A small GAN, trained from scratch.
Data: 36250 training examples, 36.0 epochs.
Rows from block 5 of the generator, named by matrix and row number. Each number is 500 + 40 x the weight over its row's rms, rounded and kept within 0 to 999. All counts start at 0. Numbers have three digits each. After the name is the row's rms in percent of the matrix's.
# fc2: squeeze-excite expand (generator.decb.1.0.se.fc2.weight, 32x8), inputs 0-7
fc2.0 103:456500500500396500500500
fc2.1 078:500415500500575500500500
fc2.2 091:556500500500500500402500
fc2.3 127:500500444500500560532571
fc2.4 052:500500500500500500500387
fc2.5 086:500443580500556500500500
fc2.6 107:500500405500500500500561
fc2.7 130:450500500500408543500500
fc2.8 109:500500545500500561500584
fc2.9 084:500430433500500500442500
fc2.10 110:500500551540500593500500
fc2.11 105:500427500500500414500500
fc2.12 118:500545500500500589500446
fc2.13 078:500500480500500500500389
fc2.14 099:500583500500500500500577
fc2.15 151:500500500500586540500438
fc2.16 172:500535416500522500500564
fc2.19 060:500500500387500500500500
fc2.20 155:552450500500587500500500
fc2.21 147:500500539415500500471557
fc2.22 097:500556500574500435500500
fc2.24 131:540500532467558573500521
fc2.25 039:500500500500500613500500
fc2.26 082:410500500450500546500500
fc2.27 104:500541500435500437500554
fc2.28 070:500552500500500500600500
fc2.29 079:500500431500433500441500
fc2.30 051:500500500500613500500500
fc2.31 083:462591500500500500500445